Weights of a small autoregressive pixel model.
Training: adamw at rate 0.0015, 5500 steps, batches of 64.
Data: trained on single printed letters, digits and signs in grey, bent and noisy, 98750 training examples.
Rows from block 4 of a small autoregressive pixel model, named by matrix and row number. Rows with one number belong to one neuron. Each number is 128 + 32 x the weight over its row's rms, rounded and kept within 0 to 255. All counts start at 0. Numbers have three digits each.
After each neuron's rows are labels from the 100 images, of 14976, where the neuron reaches its highest value: "strongest on" is what is common among them. Only what is clearly more common there than usual is listed. The data: single printed letters, digits and signs in grey, bent and noisy. In brackets: how many of the 100.
# fc1: MLP up (model.blocks.4.mlp.fc1.weight, 512x128), inputs 32-63
# fc2: MLP down (model.blocks.4.mlp.fc2.weight, 128x512, transposed), outputs 32-63

fc1.84:133112101089167094115123129136155142101075072108125121137139178085102114140108132146177134085109
fc2.84:104098127135135138133150135107066137153182128104093115070083164114116123110132120049121161175149
strongest on: bold (81); capital (63)

fc1.292:136147156185174116167132164151176079052153089063165103096157180129105099116111078111109063160149
fc2.292:144132194134135114124087097147170126054198093175142082134122127175155108197105138157114088182144
strongest on: bold (90); capital (63)

fc1.504:109141192150122133125161091078173191066129138122147169139170127119149120167132163160093135149124
fc2.504:200163108132126069190165067142113148112161169069111158132103121154097053148136109124128178110142
strongest on: bold (78)

fc1.254:110134187079156091174110101137140110084103129118157169115166118100128170122165131200128137156076
fc2.254:097104149152194130110141155082098227108157104139059085119146177127132142071127113088145060155069
strongest on: bold (73)

fc1.419:058083107069143131173084091097138184112191121127168131118133144128117211099112138082163141122151
fc2.419:166141139147167132083084141078104145127163150133164041141143170121140152142146155134126153148129
strongest on: digit (35)

fc1.412:145122172115113126136061147150109109168101166117127132163159081057164110101125081085120098126143
fc2.412:145134041129162157140135101098132133137105136171125189120116130230132139132150125126155109069150
strongest on: sans-serif (100)

fc1.411:159086106108104129094085118137098161073170137202183089126199054111127134159127157153132111087157
fc2.411:101185136155201133140061157110166143112148113122142079115122181135140136062075173125114113175128
strongest on: the character % (31)

fc1.475:128122111155131149132094076128132161158202114160099177077105130159092151160154103114166088062188
fc2.475:167158134073104123102111100125106181163104140129105059137121025095111130160153163150173078130154
strongest on: dark on light (99)

fc1.22:107088111172120091138124090156201105143118119138162129102125161154107156105191119113141114092142
fc2.22:103148136086052094075152105155144207201116169118109129100158118088112115125166110128114206138121
strongest on: the character % (38)

fc1.442:095159130138191151119074128146181118051097082113146131126193137141136174145119166188089078181084
fc2.442:109055161147156138143042123123094131136091121223130092144189050146159107165123088136135096164129
strongest on: bold (75); capital (61)

fc1.6:137130136077095109186095065087138116078144156090160127165138108115108151114079157126227098142170
fc2.6:173203088100073157118098106189119099131103153169157164109129115142110103147107087107120132158123
strongest on: bold (93)

fc1.327:079141171058092157128091132208132108110142108121136105118077157070153088120103080072046097152178
fc2.327:128177122092105143137176102135121152155062167049093166091153132115099124131115124153142134081155
strongest on: dark on light (88)

fc1.50:105106123145153142130157147137196107126106103076098113131155116084154129151160182149149173049157
fc2.50:161096148140115078204082138101193138095162094163083161098109090123159170113103110155119100031116
strongest on: the character @ (25)

fc1.382:128150106174081130170164162161141123138069146083092158095163131128106153116158109133131127059110
fc2.382:088154108073117123094107150106093147085169096199138122131144146102115148111129104085085121101128
strongest on: the character W (26)

fc1.209:100092115163111092126115148118166140083094111134097057148174085080150193056136201125085068124149
fc2.209:125176109149132148125107143102141063155159114082087143122154187081144119104098153099106166077141
strongest on: dark on light (99); capital (67)

fc1.459:124131114067140086097136060142088132033098120166112151106164090139168142149129165152152069103127
fc2.459:174149160195145136136138129100101162083106136079139114175116178101075113112103111157131160240104
strongest on: small letter (61)

fc1.425:092107099143161205136108127062144095125118144167137103127153134162097192136090120127125079150161
fc2.425:158060119128107133187112080105035119143118159144127131182113092167145121151118101141149138137166
strongest on: bold (72)

fc1.157:133093087112163138141123143132142132149104070142125116148178170084117108135119130124211155110128
fc2.157:109110102127169160133161121073071139114114090143097108093170111127166082154118139078132089196133
strongest on: bold (84)

fc1.448:129182145123123124155121118117127124125182117129128123095129107164125156134089092128099107124147
fc2.448:127168122149112120079160146157176159173110132065073178103086189112111069108140121126128154104108
strongest on: the character # (43)

fc1.273:141166098174126125159090171148165054117095144142182162124126122158149154080141125107127081122072
fc2.273:134084140103095140119145180125082136148141077160120093203176135116155111123120132187116084165125
strongest on: small letter (77)

fc1.435:143056110140145121102106073138150120113145162104163133128089120141132179131101119122178144137139
fc2.435:102175123147125153165194132156221076107112100109119106145146203124156150108153102130162145140093
strongest on: dark on light (89)

fc1.68:163184116077119161098127151199143108078137059152149107060172133152119148163143115149072116092140
fc2.68:145118145160120132078073133129153119108165129148121111153104092175165150145104110140074088167160
strongest on: capital (76)

fc1.324:082053091126138101136118099165089146103069109105100096173119203134163145106159140185163105089144
fc2.324:170116127159111113127123096147114158181132193147147095075110105127142093167148124152152098118105
strongest on: capital (60)

fc1.55:183119109126111118137123164186168096160060111161133151123154131072137142096122133095174179081151
fc2.55:134149135124166146160208159115116163140141142144126135075105069092117150162097133017196154099121
strongest on: bold (78)

fc1.395:087163117123152106071079138151139221158143103149120159010081107107112172139139104116106103153136
fc2.395:154153158198129142174158122104072152163136114148139131107141121115125129135141031107112085162134
strongest on: dark on light (70)

fc1.94:106140123104145140102094144147125137124104100125164152044167092080169176132112146124109093128169
fc2.94:136154121123161148175112074121099123122099158172132065127112093150105172133171153152151129173106
strongest on: capital (63)

fc1.71:136101097184194103047148125090194111093128086129115108145139143108165160125158122133129124017098
fc2.71:188169137131100096103095099189160118097127182111141105082123120171133155182181125091158107195125
strongest on: dark on light (100)

fc1.161:119137153166164070135086093135134108123130135160098119134127083095092145177087142148158125190140
fc2.161:105119104157135150115085141064094119110172137184178145055165149163138160124126103169086117135135
strongest on: digit (31)

fc1.258:076130091189117151127140139116137140101104113142106066140096155120122233120100170128123137095116
fc2.258:108127115119148105088150114140132131145236162094091138137077113110109135156126164095138121105143
strongest on: dark on light (88)

fc1.271:106098098140155090132120139124153122102143134159195085139101140118145156100120131138118031111130
fc2.271:139136158199120100135129113125135101172104125152131077123157138122103144155128182113113154174149
strongest on: the character @ (29)

fc1.207:127097104075143104119066108128152127065149113187122177130141142113121176117125131113161116158084
fc2.207:143114127118118145172141119155180138097177135143128078145114154112118076108114168124098136071084
strongest on: bold (75); capital (63)

fc1.249:136116164133186113146068100161182160126111164148118092070141115143139162112119120143179057119111
fc2.249:162067110154098111100145144057154105122068124107126121095123137140136076159147144117159138147094
strongest on: capital (64)

fc1.354:150160114128138103109147118091151153079121089121098115134151112139096127145135125142121160161111
fc2.354:111195116096114137092163138152092143129119129055114127118121147182151096170104077111119117098151
strongest on: bold (72)

fc1.196:092113111102139091107077084083181109087136110172101162134127102056123151107180157110124162156086
fc2.196:128186116133147126116169158110123088126148125115125119124142191101137177086115140081075123097135
strongest on: capital (74)

fc1.104:148144161128150122169123110129128114132136124167128105109123173084127147125052106103110108140162
fc2.104:108114122153115113093134140183144135137142108077180170131157174111131064165128143147122121105139
strongest on: the character # (26)

fc1.283:086051131145165128098141177108133137068138128168107070195189156149117147073107101156140116063133
fc2.283:182139129102105143146190142089062111110054145172163150212146104068114176092128109142112122150148
strongest on: capital (75)

fc1.155:155112150104144116062108091163125123101084116163121172116130145106155121133171161133114147137043
fc2.155:210087119115143056129177142135092069155107163148147104135116102103114147157178127093142152150105
strongest on: bold (90)

fc1.189:105127103122201129090100118154137103085171057141199125129161117153114187134080173165106115149113
fc2.189:131131194102140148139091086126069150068107154175088116197177101160118149189139092126142082174154
strongest on: capital (78)

fc1.173:138119115168105111117133116151116157132147148106088149119112137133110105108149140143166141029138
fc2.173:126152124108107179132123088109074208182195123155147098174143072120109148131146114126130086150167
strongest on: dark on light (100)

fc1.463:098116166160155133079166100087190164115084126123114122131125123174138156144153113175181112140116
fc2.463:165150197113085123190143092127098191115086134103164080103126118106161151128170160131121130129121
strongest on: capital (64)

fc1.111:127125077162114116065116111116159129147098145127115122119179118093131157168163183157158155116114
fc2.111:147182153122126135177137144162090101100151112073105179093105193100133102131142127127111126042113
strongest on: capital (60)

fc1.127:117098143144147122077111102110129175127129110114129050174171151096169156159095138159149144081119
fc2.127:126109164183130094188072128151137136103119128076018202095122160155164095150144100115131115075100
strongest on: sans-serif (87)

fc1.299:152138114117165127191065108179155178141105138093150149096130151102105133170095082134132140062116
fc2.299:104144167097146180074090143116069093130099143149127127198121072139134146140111141162146138146133
strongest on: bold (73)

fc1.499:068129093152164120141099152061146119135153102129113086156171117063146147139098157248147089085119
fc2.499:124095129104154143063109138126071145139129143169081115136136174161128150090142120127109127127109
strongest on: serif (52)

fc1.12:069144115190111076141130128072129196117128118172103117090168150146094121111124156136146085072174
fc2.12:202154106157121109113130135071120111098120123082162117110111098168140078130126077150164092171106
strongest on: capital (60)

fc1.87:093102081142103168169123147078178107150144142125109180141098130156095156156139158136196072066087
fc2.87:127181125153124094105178145139165090158140088122122172107115204082114102137143136141084207104113
strongest on: bold (79); capital (64)

fc1.261:151155103147155081051080108124160124075112113141180108127133163141174144109144093156130147129137
fc2.261:178227166138126101177136125163135112139060126135196070101148108082153151162140185107126168111094
strongest on: the character $ (25)

fc1.403:078109119050123122089100159133128129064128131109163153163140106116180142135098165131152119108117
fc2.403:154087119173090125029150095159116087094125110150155146130143152127154121082168134125123148141080
strongest on: capital (64)

fc1.383:100122149140150134148137124084111142138161140159103136114134144158144186156165171172167116072136
fc2.383:159123126109137117157186101143041052160100128129051161103140089130098149119137091152071104213170
strongest on: small letter (69)

fc1.169:055101104111181133122088121071145127096147084219101079136147184094132128092099127172146147140138
fc2.169:105082143120163177082128112105071108114138093152147118105134125132144131128142145164130104121151
strongest on: bold (86)

fc1.0:106172133080138151160090093210145118178095146107103154119103138084138150098103117080073147097120
fc2.0:143139158132103113089145156111139184097055149116112163140166071153156127120155130183145120110090
strongest on: digit (32)

fc1.76:099120063166088102121094131147178121137126115123122139070097171155142164129112122115115109093117
fc2.76:126109098138080166112105139101088178123151189213142129112144047062142108150166100088167098157137
strongest on: dark on light (99)

fc1.199:116086146087112160164111111115118195153107132134124161129174110125138072114132155161106128116161
fc2.199:150076155158162149071083063121148135110167157159119086139170119117116163140139141128146107139168
strongest on: bold (76)

fc1.444:114157120117141156215126111124177117085160136152143109091165130138115127102117139191105127120118
fc2.444:159066093155107120092129143172137098164114141149169080143149109113138098145129148125134156093137
strongest on: bold (72)

fc1.378:152090108129145154161098104148144099140131147125219149103191180126174118134137109132104125100180
fc2.378:092136059112141116117135105080135156158084092134178203145112068138139088163152191114204140065125
strongest on: sans-serif (96)

fc1.201:139152101134169123179162105170194100123101105100115150060103111116114155166106120090113124124086
fc2.201:136097134086115103101113170139054163109156162156105132138109143136143144136109142119146109157142
strongest on: serif (61)